Weights of a small image classifier: activation relu.
Rows from block 3 of a small image classifier, named by matrix and row number. Rows with one number belong to one neuron. Each number is 128 + 24 x the weight over its row's rms, rounded and kept within 0 to 255. All counts start at 0. Numbers have three digits each.
After each neuron's rows are labels from the 100 images, of 14848, where the neuron reaches its highest value: "patch colour" is the nearest of a few named colours to the mean colour under the peak. Only what is clearly more common there than usual is listed. The data: abstract colour fields from 500 small random pattern networks. In brackets: how many of the 100.
# fc1: MLP up (model.blocks.3.mlp.fc1.weight, 1024x256), inputs 86-171
# fc2: MLP down (model.blocks.3.mlp.fc2.weight, 256x1024, transposed), outputs 86-171

fc1.456:129112136154105126121123100089150128114110165133149127125129137152106105153159087116177149155112133149111131104121122093113196135099113124105105151197125107156090105088145134105080143110084121108106145148104134123100112132095104182134150126139123138118122116
fc2.456:108112189102135081127113143115141130128115164140185072106126140122141099172089081170108087104141128142137143119156063148117114113168169128149168119115121160176128134136119114097112160108121124117136163122136109138106135066134141137134142099139088121101144125
patch colour: grey (78)

fc1.605:140114154143133129160164153134131138104127119153134142096108134135123151090136161129144112124138122124143097112115186091116137152132134139142097145123108136089100164097133171145124136118131161115138133089170142134130117147090128138153128125119129112078110149
fc2.605:129118121091122139108067133092125137135104131114147114129143097110118121167114136162111147130152139115146134155133113139156112084131099144126138126143143143149146092162089121114146127126125111127131119161090122143136131110150126108059141165133102162148151127
patch colour: green (59)

fc1.200:117123105116151090140180131149110099179087132131147148130137110127130112140155084142126116118145185104140122162120099122099137142187128137127059119114124152130110111108116086119120165100149151144135135127122113134127122122097137165121128145162137092139105121
fc2.200:161112144152113171124108145095128103084151111115118117146137136179130114139123141083136133126137129121142139108131143145161098120092119097134150115180123115117158136121122175138119128138151134102132104114130166145139093149146139088099101147123155120094131122
patch colour: pink (36)

fc1.601:107105113139133136149127135131131160126168164088117133137142118134107127091125142100085135098151130082142147153115116105150128140132180123124128152092126111114152136086152136116126132182116132116111179142142168145116151127074120106102095170150122131147142105
fc2.601:143166162071117107159135152140118119140097100203154152144117141126109109131152142127137116125113135150117154145118101144133113100141118127070129144141123160121127144142103141151086136125077125141148120097151092114148095122124109173164159121113111146094119143
patch colour: yellow (41)

fc1.246:105109117154168158087155111093114076133106126055121079100105130155131115152142171118153108120140115153105079134115146153144096097113116113108100119161106133133194098123141079134166150167078167134120159196105135129116165108110138177107094089103129143105138151
fc2.246:180131143104117118165076165115099186087150146144108118170144124157100117131131153146053142098144147111159115150112160128142144117133126156145203150118180128117084109143176123139112144098130132137075128123162117126117098143113108124147136121150167112139155112
patch colour: grey (58)

fc1.720:148103114142097101085140119159099140083099161112107121126128134146123113076132127193074119169148141116153172128148132128077119103095068143149150143130072122182173113127143132118162130134122149115137160137146131121102107131111152097142118102124155152100102147
fc2.720:136141123114152110112115125117153090131154095129120117108111132119136127141131140068106168097107131119115083134133152138138096143152175101129115093116121149123076130129110133157113121082119140110110114115132161130123151113189133133119148145124138104142139091
patch colour: cyan (69)

fc1.188:137100128054119147165125128165095139128137135139128162126115189144142109094130105137137120096127141102147155115171141114114112108141096097168130116083123099149110130149145111139147089141157122129121126085132157125136097124106111069130117141121114126131170148
fc2.188:155126167163137081131125121173167160103102102111153126155119099136148110163112113125102135112150120144110066146104099138145126150091144136073104124102107122152136152148156124113122172091122167131089109116117116123135159151112129143106141150162161139113109112
patch colour: blue (25)

fc1.639:126144098135138133144155090125135128131117103137128095131116132152133118095126109155080098112154136123108131132135092104151143145182073185192168124145136127152139126155113158148148084080106138102141099106181125088117102140094170077086144117150136113124104144
fc2.639:127124134089139150079108178090164154157150139113125132086145148131101115182111131136147149119129107153138144162109133144096138098067166106082129122120107118133073125120180110097125090152126123153137187151127144143181098133129115130141093150125130185129138129
patch colour: pink (44)

fc1.526:152097112129145121147114169125105122160125118156148132117096139115121156141140119114134081088128126132121131152104147131118106102094168146122101112137162129122142106138132134109124101095113119134143140136115152097114111147119114161136130136125146112145147112
fc2.526:116138161087096122138151089144157160136124127125107126162136142138152137104098142155125153123165137137150134117163142117136172089156117156130163148148126153145117140137158148131143177175130176163115114114141099131178147123136154099099119124124135140142098163
patch colour: brown (31)

fc1.388:149106105166147149119127136144131089143174110110130126112163123096140131109140159095138112101063112175136118145107117100140088140116140118131128136120118113204079142150122132129133143113091166140137044132156161119103104104095117144136127146136154122123155126
fc2.388:129099107106146063137136138123147126161088101149130131141085117117110116115128121147134138146124107104114090108129101113157151148118149137112102129134132135090204119127122085113138120111156105149122158133147121123127120140152157120120154094114108139142125112
patch colour: red (42)

fc1.511:151149069126128156184130134119135135141130103130098175142150105085108118135127162135147177097162130189131131097168132108161139093125145098118117148146136108102103124097153122139114144135127140091162059155130159110114127118122121081133081111110097158092100150
fc2.511:113129131138145099110123146153103114162117105097149137135133127112127128110159134149111116139129126130104123144087163140116135160121111136139105142117128148155174137134076134123150107135126135123083143090109128140147176101128179122132126148127143133152123117
patch colour: cyan (42)

fc1.160:156124121111104126094148143127129159081180135113129108138161129096160130162115150144068100091134129202127144132102096174116104177112142106167112141078077166118133145142105116124136115104135089135126125158129127150128150132142145154098152107132163173140081104
fc2.160:115142129148138113135093113105145135138129152136134111111098110157125162099124183119192120148136134111130141128147183117144126101154122133068138126104125130120130116130125127103147154166057177103121102114152115094131150130148144144171082139118131134141177128
patch colour: cyan (72)

fc1.157:153138118106130150142112116168060175119109114121140082126074125115160124147114195097118076172116090123129133097147115138120142132101090140100131123097140127112155139149136106183128157100092119111128126094117096103102171119126146132130145165110151148106143118
fc2.157:123145163142123086080130149085123108158144142150132164160139167160088152119145134199101142120125145137143112137139106128139131111195154088138153123162136127152137089153142162063135079148115139126145115150089165159160119166132149128126100129152131108155117168
patch colour: yellow (75)

fc1.485:161125161136125150152136121105117163157135100132121148141136151146123139139149158145117115158148122111121115126093150138158150133084146111128118107126129154139130178153131157116131063125157131072125128095182152160142092125109181155151099131126103075156139132
fc2.485:128130119159128071093123135157147098112106147133144138086109115112141099127102110087139129096151132096120150154168160114096109117187151142121103145123152106128158113111107084163171202108092171143123139127088103096146140174144090132069154137134125170125135124
patch colour: purple (43)

fc1.600:127131106136126200094131112099140121108119162097090102092148107150107152087108144114139144117157090150135138111116128182166150118125111178165114114140102144117128122141129149092116088094114126158124136163124115140117146137145116165100125133121100133110151118
fc2.600:125102164074129085146110163130130161142169141127131126117105148138126119117140156141140148083143152101133135119154140109130137166142144130075138145153142101126129113148126118193102214204159154115109150165157105119158112122174118137154117134146117151121106128
patch colour: grey (58)

fc1.304:170184151100107138139152127139135124160141119097117122146118123087102119114096144137139095159102135099127132121133146150141124114099129127151126139088115106136143150155152158103161140130174176110149118111116180120092145154084117093148140133126086091185140070
fc2.304:116097136143144141111099126126130169101098144164119131082135128136124140168169090111110170107130128145160138135125128151125141159160106139113118094148152161105119168122121083167088156147093081114115143196116137102113126112185109130141126110139157101101156133
patch colour: purple (38); blue (28)

fc1.767:134117126123111141129094145101110155107077113117093138102146082127137144112102114081149142091100162161153178157099140133171138151101110090125130132137152149137159111120122118153118134093138117109092142084057157098112152111143121127163149166108149164120126160
fc2.767:082145122134146119136122128162122093159164135119123136105126108127133129145179099160136155121129112122121132130134101084109147105085147169125155121113094121058149128135113148128129120168118097113158130128154099147138120148129124126090148091119134089122120131
patch colour: purple (45); pink (33)

fc1.506:105119086141157094105124141117094115069113124113134098075137152125144117101146103141067118130145126173079159115161147126153149141171125137109155108118130149120153134104125154133178127101119101119118129159111108123110142127106129137139131156140117114125107125
fc2.506:164133124156099164115133145148161104180166107145151126168120085130116081109096120081163126125137123117141097134136098113145087102094134133121120124124132091134092136155115081097097139110115133127148136133104157136141116092134100100090110122116130112145107109
patch colour: pink (75)

fc1.271:121192186139130136130134102102102106116131165094169124156108136103124112160110111123141139122175167143133129089139131101138103133099112136132129140109164103157122116154137113149147122097135101107120093142134127100150121127115111168113129128125126183164131104
fc2.271:123113139158112148134122148148133136159098111142122139072144132139149154148133137127109136168103091128110142111141150146142135131126120076116139153123125123085147138094152127090138109130093166165135153120145144127074112144121112129104102124142097110131129119
patch colour: blue (39)

fc1.512:136146127140138151157130159065145193108127164116109133106140137116121111143127082099144102119127129110066166147120127118121166107168096119096116111108111108157147139121125118130140122146166105104140130125094101113137135084110131124127111150155148171104104077
fc2.512:153136130142136095129089123141091093126134110181143124101123121168112157124152165121102129133116141182169145167182101104130114159101187150138158119134154122143134087132087157167120144103093137121083126099150123142161140154111113127112165100097098130116147138
patch colour: purple (37)

fc1.573:108130112127142128151191146117099140144111154117151118094155143137126089073143116098123142103136127138134171098123107121127139146142130116116122187127090121128051113133140109126108137171192143154092109141140126101090143135133110070186142130134140125161095174
fc2.573:109097125110087162139094147126118100099120094128160125172067094131140131138149137157165123156119142107138125142143140143115098088141084126121121087149117133157191143149135133137131134064087159121148142149133124145177128117151182145074146172129113113105130106
patch colour: cyan (26)

fc1.121:096123132143155141117126137171149104146142119107074099098110135113102131096142148108097097132145126140186160143119097166106149095112150140138156113117098158105122106162101112142177104112115186138090139099136116145129159103113049090121110121121151122134172147
fc2.121:127116134087102110143104122069109166108131145115159116131073110142143142141113140106165116095130123094102118146109075124173122124126094101117131139158146113129118133124136086152092138169135090144143170094134139134124114158136152123124142136117125175099126124
patch colour: pink (83)

fc1.498:151112104157098155101121144119142125143133154137110090128094116137149138114121084121108122158164131112144142182125138125097097131091150108154140132140146124111172165118116116132098118126087107123106097117121158121134087155159145147162191135159151159150143122
fc2.498:079156092089156111143148075137093122135146130128116132144160142132120101156127134160126124109118112138130122104146132165113160138120101148093147106117064131147109129138159122129151146124146122158136174183145101126110171115134140163104082132133133118076124123
patch colour: red (30)

fc1.671:168132110163146119136137143144171127132149139127129110080136097114179140082151113140145162150133121164166100092149117171115171149124162106156126144120125177135119179100168118141137130141124074130139115081156133141121093084090164118133115142083092133137139114
fc2.671:119127128107143205139116152122128099093092135072138114136104153156103166129136133110125111142135103121136126143109139113099108095134159142129123087124109099176127050173110141100145120064122137151141113135119140127133149175145158134101107096152154128123136117
patch colour: purple (32)

fc1.344:145153134076137114116133131143126146150126138126137090121117154098158094145133145118100131109133139137129147141163114113132161135187094146124098110146144130135166099105123136095112130077097162110135156139110127121100100114110130151149131126146120088130101127
fc2.344:117130118158102152146111131087124130139143108125128119165112106110109178119098102141123136175105121105125135151136109111066133130109113113126139149113101124156129135121176084176144165120170058145115158090131156171189143133150150100122120115113124102141154136
patch colour: grey (76)

fc1.263:103131147155136094149147149071105160126109139147108070104141112150128143137130177092135112100174129106121112141154145107120151089152123116147119137115125131112152135168131126106156178165091168136100096146107123145121130091116119133141138110184143131126140114
fc2.263:125123094115116140083108140076125159111112104098134149128135167115137148125167124129172116141096121141127166130080157101112086125145112134152077130129111145180141126136161126114063100128140084092123119126135119142146095111137142133106113137099075123159136144
patch colour: orange (38)

fc1.210:118127124108133115148074127148131183109159095144134120072123119170120123138175155089125112138142085120123133131169184156170128104113139099120118163084110134122088120166182107107133109098180092115077137092108133132109142135131157116140093134087126105115166108
fc2.210:136133085134123147141169071118149149145186176105113093116162139100132129136135126138118150090112150122130131136131091139114179118148142129141154135091123106079117089116116161171093127182138162089161116136112127085100127127131119138130119141149136154152167133
patch colour: yellow (38)

fc1.685:099110149127117131099107131100136097133120163147094121096116128099130096089130124187129135126092150136111131126099158134136133111135143106141159123084088097121115152108114111166148114115112103075144099124159143135118123145134138120180143101147176152116145145
fc2.685:140105115141173153119143102145136163142103119154158150154121149113094127142120071114140117117137117100151108115156122096119113093158120131093112139141151155121130121150126141097117171127151168150111152125113166132155132083106109120078105173119095123100123129
patch colour: pink (66)

fc1.349:125144126103129133110133120152097098108129127135140120147114106143139125111141142111136175108141166089147113133129099136096114125151132158129165146089128071136121183149142130130126117126098171122122128095137157175135087145135178122124104106114099169123128136
fc2.349:132117112168113137116150133116162139167137130115125130123143163146110112131098125131139113091122105168117130147146142150145137132101139119127104116169120163129120091120118138139128124144175116134111136190121106088115140091124090129135161155131122077160112135
patch colour: blue (40)

fc1.475:157152132096164159138156156159054118110152134105128133106172124114134110117129135157154093080117130140138135111144061114140155110097135133149133135099136101078158132140158119135146114162100137119114118143131129115122217129139123110117108121097137122111156116
fc2.475:101117114144100129130122107124146142133138110178122130122093131148090163132113097093171123140132135135100113144114199137149086139181111141156130114143142150173122134150136158096101140174062107153136133136149120114166081150125123159115169136150135135141108135
patch colour: red (33); brown (25)

fc1.168:110079106083146149128155180114122118096133116180086078099114173157165141126145129100130168141146099114136128145147095101101146106152100106098145155141147114077147146164138132127105158157130124142175115117119065154120126112110124140117123152146099102094138142
fc2.168:145154153206149114092148122112085111142109111107147120108130100122113182113115077121087113129159138126188118148107132143122121157138152119139122134107173146155143144095108123122116110177115138114122111112124141096116136107085108124149108092145201159159127092
patch colour: pink (27)

fc1.346:128144154181137091098153134148130136100099154120105149114154085087122106139127099080118125121136108119168164117087169120146094084119114112184129097116166114118133115144106133145085125154119159080118120140133158167097149123100130133122120103146124136158088137
fc2.346:101110107124098168151109163164120147164166088166140108127125174109147136150114150153142116111101131084087181106114135120094125131111126117143145115172068105099117107103134133134148148148135108159119143090139155064132177148140161177129109136077092120080111088
patch colour: cyan (26)

fc1.763:139193185136140130133111151114140134120115132096179118155144154085132117156119110135132175097114146120080126132124147088104167144129148127099114107161136181118098124105132122113112120181145118158160090127111088122116133149162147111114108111128130123125134132
fc2.763:147085098128107117166107121118125090121141115157122114154131090108080132082146157139081078140121104137140149136125146128140123130080107157150133131131158119142152109107132115128156147089166130101104172101121139146159146137103133096114131126128103126101159145
patch colour: cyan (35)

fc1.92:125129138130109120146154117122128118130085090135128119109139135155107098120134134183118121089152137141163068133157119110153128122151126099149118144143105163146120088158125154131138149136124174116108126136078136141159135120127156123146120112139141189127150151
fc2.92:108114119089108136083119099081144130139140119116139130102099128140136149128108119101167143125123127096106189145099150120128174109105063147136108120144121087150074136100122098139139119100117080124123098106127150111085106137121134095125112135122136089110118096
patch colour: pink (64)

fc1.265:127137104121111160119145086150114142139158151109098129107114158157146166158119195136120115106158117087116167130083130112122166067133121103167139103134087127162154137105145170150142088124097160102125160141160098138115100143104118156104114096105130172140141105
fc2.265:120124159144141108181143139102145094133129109149114142138169113084155082124130077141147140189133137155132098131165122143124137157106133138096137130122145115098074148139124084106118172106180110120136131134104164105181159121121145110130156168109127129125121159
patch colour: yellow (48)

fc1.56:139150146119145163113131167101077124122133119115082131086111133132137116139133125149120099115083115108160103097172139158138110129149123151094135117111106142141178093149163179110137137144093142144111084167110131122124141134164166116115139128145131149086164126
fc2.56:138124110123155091150078100123148128091118103165128104106144107162148118102122161093144114148140129182113123135104122114102121132135158127161125115173131130106153095133052111133111119116139111136158141103174079139147136110160091124099154113113131118134085114
patch colour: red (44); brown (30)

fc1.644:114139140132169154185111129111128092133149109108126171140145139109107141092146128156079093142105090095121112133115122107163107166150105133137054151145111110085136131114134113141145102162103123121155164171171130081138124120114124120140155158133110146139116092
fc2.644:125087133112066103060139118159146158117112151153141084100116104149124090152121101125170149143148166130129133133128109134105139093138144103122176128112130160169161101130108148112157142085126139095115110061114138167097155140149113105108094118124130115122120151
patch colour: orange (28); yellow (28)

fc1.38:125087113118150121047123144165120152138132130119131128151129141099111097108120139154104132155137117102170159132120100158118172128115143113146157144120125143142164133118097149106146106117156145167203130113128133142137157131138162092128125112110153111131146098
fc2.38:158162151111134123175101126131138073131120129105147127077144120147122149149134098103091138146128106141104114106106163129111071132141129144110136122149113130136085139174148128148081154148158085124124128162111129129102114094131103147123127149145114164126123137
patch colour: pink (30)

fc1.548:123140140134115136136146144088112092128121154128112134131112097126169110201146087116128128135101143140132161120145110121124144081167138170130072131129153105130106106162150156118126093132101116122142117112150134108143119120107096119099123121101113143168116120
fc2.548:143133136097146138110078115158104171124142115113120153111105151132092123125101138135125140155149111105108113131099109092127117153108148132156184116124112144121146130123156109141103148147179130123125135147129112104152079121150152144137096122167122100112130109
patch colour: purple (90)

fc1.530:130085145101111103160106109120080155142115110139100132110096114141107125111118207163154096138167102146097138114144095111123137128130141114139110140089174117125173155122141153103111158119108150100120144131155140142093082131135114145114183181115104115131130167
fc2.530:127147094144112130139116162134130123098121148165161110143133144103126155147151117106113141085121165095159136147131124122156142128145121107123153115143114200101082086135165110149141150103112104177119121132103122134138165119122157134157075167147140141145111117
patch colour: brown (64)

fc1.749:135100115167144150062119124141098102166093164092111114094147142127118089132117109137082160130124152114136103105134135118119134113128145124115170130114098134134126124112105110131141118122125135127128108153097134112113103174102163172100103086113146127128083142
fc2.749:149100120098114126156125123153145154094177125156113104193115142160149121114100151125165106146104150158129126153172112153085141140155113146127122137175128135162098135131164168106098128158122101119143158124180163159103143109131135092142114125143134144126109118
patch colour: cyan (42)

fc1.322:123156128128109107172158092101136138148143145100115114096125117134148128152130122107118123136156105094163150123097117118086142124122113146134139131131109135138161125130129124175135154115059144137136169134139104152122134105081116227071078125153134182095164125
fc2.322:141088099162128134092104116124112159100102096127121101153124124149120134120101164133155120117130129153103100153148149149151128099128119105129143104146129148126114125155111098086135088141211075129091122120161147092129128156140098085173128131104122088128093145
patch colour: grey (69)

fc1.592:132154126122105119112120167131096116134153148129124097108137137156153110196137192098121113118136135123165147123109121141100159145129126129153121105132100148122146164133108188125166077125076144099127110123129116141137144108086118132146120101157133158152127125
fc2.592:147106119143161107149140087126182180111102162149127138123139083148106126145133086143145119125141138122175104130124157168149082083134142152146145147111121107133212119095150069132108159131101144134109111133130133113160135124148117102142099125135149113108110127
patch colour: yellow (29)

fc1.531:122150128137117139079132103138110119133139122124126119125120148126140113072116087151046112114079126142144145120093164167102130106161106182157146134117089143154128146141154119123130093122109132120123120151096107125115084128126166140100130100114153115144141114
fc2.531:131112126106106149188136145149128098168174169139135114173150139142155132145127157082177151158138148090135070132138126123164155151125142098150112123170132155122134114133122130129154110123150072169121150129124164153126181134078121120167120126082118148095116150
patch colour: cyan (94)

fc1.139:146129159125147143171147123111100090122117138178122140148120135122146077112102071104178118087157127133124135094120126092096107143118145153125081109152144124152161121147132116130091086150134129126132118145132115113117067125131123109154129152127139096151143118
fc2.139:098126131128131101136104118141159157112108132088130115097150103125106177136122108142118108162105132133125157143145138132165093122142117123108136116120123162104084112130124163103154126063097154128111136090124153140109112137152148129088112121132129153102103132
patch colour: blue (46)

fc1.583:109111085142128138189117116132144089132126138109134140149113135068150111113134097127140107132198139124158119177118158111118115122139101164148066156165103123136138136112148155126159114097143088112118077142112110103132090100119103093109111111181135145105142091
fc2.583:116151150111159148101125135113114163149103145105081122083149115187076156136123164103102150113095125143141141103136133134140107122156206108102175085099142107119159108144138114124130131170131146122108122107155138119145148139155151172153147141113141161133089166
patch colour: blue (38); purple (38)

fc1.415:155155141179134169126149143135120099118116123095124108144119132078154103159137165168113141143135152138145120121135146091098106118124120110144123132145139129177149125151136149101140093106140147140137120110107163136118164112122157131131129144152188124139169116
fc2.415:090107099090093140128138134148162140114136170143113103170097096133153106131153100145136144099136128141094142160132104140179130071125166111118125174154099141117133110163130136126135142098139110093123171108125087143098119130163175120139134155092084106113075123
patch colour: cyan (27)

fc1.364:124147161129097098086137158112079155099161115175123128096143117104087132113141141154147159118134112118116116137119137151159150095116151147142140170107171155125073128110130138111131107125141116143139100127116129113108172114182143101154082115108177133146183121
fc2.364:120136095153144149172156080098150113140113140070150121140159129139140126125098137129117144083142115130134140147140135100121144137160124162159116097132119101097154120149134103171135139186118136105098182097133128125127149096130101138101133128157137124127069105
patch colour: orange (39); yellow (28)

fc1.13:156118154160131120164098134087123087139106120142090137107128115155154132080104115154152128147202102099120092098075120127126155108151108115104095163174119153148148103151129116145155127127175103124081126155104127109107073077139168156157141100154117127119130100
fc2.13:121116092102140146112201103115141142127122118078137125117138112121082142149144153091106140127134145120098113124131141124125109113139152140171115122109134118105160137121155135097151119153135194143149129105180155123144177148141101129116116159127112107116115152
patch colour: blue (56)

fc1.482:119090105090116118116145144138111127124170141156156182144115142096134127135141197117081163144093100115113111158098119142116135149103170143131144122160149148115120169130152142112125159129155134119175096101121158165126157134112090136108106101113159153172168099
fc2.482:136163128139086132156104147182131103171119111097075131138130134138127090099109076088151109096114148148099121129109151146121097139152094083129119110108118055102127132113098124116145100153112138115104139147133125082144129120140095106167114130177120119112129131
patch colour: pink (35)

fc1.267:161105166126064159162127119134134118111137145088093124076123138125129148142155143120132131110137137121135078127096089125069125142088141129121155133164114123167129165119117156117121121141109173121106110168139112160109103113097080098151137110116124129122139131
fc2.267:081116083120137070111119132151110130132164107133151119155138098120084091064112109148138126148108122135108137114112120117186110129157080153125116126092141133109135132121126145155149133127131123126159139144166116106159121133149139122104129098135120114126134115
patch colour: purple (44)

fc1.417:125140136092104152116106152120146121138130137123102148138149120124111082133149132116129114162140103153134090154132139116141128149135145160147129171135148164123111162107116117135124110178146155088116130114092154176130104121099096133142138113087138159143108136
fc2.417:175119094115127081155116119137112135131085136098146132150124124117136128101141115103145119117100108125085175136093119140123122114147122111127132088129106103106123122172129138159116133124136093158136112128136141078124098117148108160093113120108117108138111124
patch colour: green (36)

fc1.524:130124130108132168114129143128074081128151140102133155085127152127130146160143185127181104100154125120161142116144097166129113109123132101127182129108109115121127087153139129148138157103116140095091103120148126125147140117109133154106154109168137134115158159
fc2.524:127120141118111102137148121124166128150102133146101119109110121166145113113125069081141139138133115127142119113101207133137076133111116124125074093147103150117110151119088121075147085132124111138126130130107094132097088129122138092148106124094118162137133120
patch colour: red (49)

fc1.444:138101082108126139115167151098112134136108091109069142147131154103128096161128107166143117163147118156129103145138091140128110113131159111134150080089159122133199097144180131092115130125105137118123085126095127117099106138132125107135108146133139132104134131
fc2.444:116149134097109079112099141119121170128096114109185121132090123150122149101148172109148120098116121123108135127103143139068113132113136092142111133161131147148123160151130135157145104094098117193143189172161123161143104139142107135121155126106139100161115135
patch colour: red (49)

fc1.446:115128149143118128118137128091066103083106107117119101104123135123157158134129092152103097181096154145119129107118154119101110105163147149140140124190113164126113131131146140108156131137138136125142128135174143117125112137137139120175161134143127135117092139
fc2.446:118122116148157126142090120160139121136152123130110135195135092149111106092116175126187103087142136106129131110129092135166150136095104145118119114095149145124158120130098126157116158112115149117158153106089096189120150146117153146118133131098112101135115108
patch colour: purple (57)

fc1.374:192121122096109143160113153143121109164101138140133135112137097133126147100116128063084157146120115097105133136093110185138135145121146143132151126118147168139139099142114102143131163112165144137131148134117126121103119145133168104153123113166110081155102107
fc2.374:086126106116145099103125101145147188153098110114123137088100138099103143142153108150146125128128162123124067117160124139098101117156118134110121100121122085117134140147158128088136090149122091122132102173129148127127144137139065181101123142083154092125112138
patch colour: blue (28)

fc1.550:171173139132118140115101136157114135148109131147131105091141097138135159116124147108072130103139113131178162139129115148114134123138112104120146125115141149104148124154152115149168186100087109120125131164130114131162137133081115120127099110136106165142114131
fc2.550:108107155131139093149110118133113093130110133168130146138135126095117101110158116125186108164132119063146133118119176135164132151119133121177118144105132117154133134118132084097103141111124113085157075112113135122129139130151163167136119144118096110102153127
patch colour: yellow (60)

fc1.703:114157081144145146126112166120136114144133115150131157110142120108124139123153142133126132124126134108154122118084099172093101109191153174114110161164112104119095128122152128153154159152131147132096092094130138135106119158167136100128116153149113119098112097
fc2.703:153098161119127113107134093137137153116131139077132108166132121133115137137119099130193130125127134155096127135148128130149149154067098096132156098122129152155139137120146144115101116113136134100124150119158133128171142110099135141113137115136138144171126161
patch colour: grey (58)

fc1.189:122159168162109112150150127170140144092121117157092176092155143151054106136116114141127108141135137151116158134097208141141105102129156076122169119129126109115150100149099099151108110124150167122203089098140144139120108119108113141111120118132109104135099138
fc2.189:152134115081142139098107142061114118170105146097159143159112120116178155126126118122125166108138129162114138123189122116146150113108105147147112122136126131130155146107162145091150149109114100129087154175133146113128146145158111138156088112122170154117163116
patch colour: brown (25)

fc1.421:134144108134117146106157132094166169103152111130162105112166123100173124063113101094136144091104116130165114139143166163168138123111159171139165187142097139124050148128114134141159079122171165105114128142135080122133144096154139091152115116168138170141103152
fc2.421:116146130119118127161102132119084123114118144126153116177092109140162147092119167130127128186156133068125124127041105121090151126132090080125134102152111111145141141133175091111156126118101142138116105143121148140111140120125144122125115136130118087110144156
patch colour: cyan (65)

fc1.544:138114121108094140152125142136134130106114148086099146124114084140125127116101166136142127140126117133130085116124107106154134116170117139134179130163133089118127138128142108153103124141113168116119165118146137112123101118108088111120168113120106141101133144
fc2.544:107126105155139143108146146145122136142144130156139110112141139102079106124114065127106146128110106122112134125119107109128097148082131134080112111083141121131147103151143146108168124113117138080109123177120121148142120089132181116122092100131135109151125114
patch colour: brown (35); red (30)

fc1.174:150127103106125170117126140119047129165129127074082138121132152122123137134092163155151127143123103122142077126126079185122086119097141158131146122111124119141166136124124118129121097134144120139113131152161138109118120124162175081129128119136144118076163130
fc2.174:136141134156159073134125152149154120103122144148126134109093091140144114114117116081160171101104134137142168133100150101110104144143136119159136099145146106117117109132106100108162120129148121102120142124126111162153130165089130147154128120091123124145075093
patch colour: red (95)

fc1.264:129160077142125139106160139135132136129142132077119182131146122134096145108162134137150113115145137098141098090138138153120113163162138109159127136151157117148167139123158115122167104084124112123098130099099156088131124145174089115124136093146130104128146137
fc2.264:114111180120122131116072155109108113144091142146126107154105158146122102137105116113181127118117098171114127146122117155148178115083125118116150117133114103111141127122121104131116092189112088093154157145164119116119111108128143101112148125117126094146112167
patch colour: purple (31)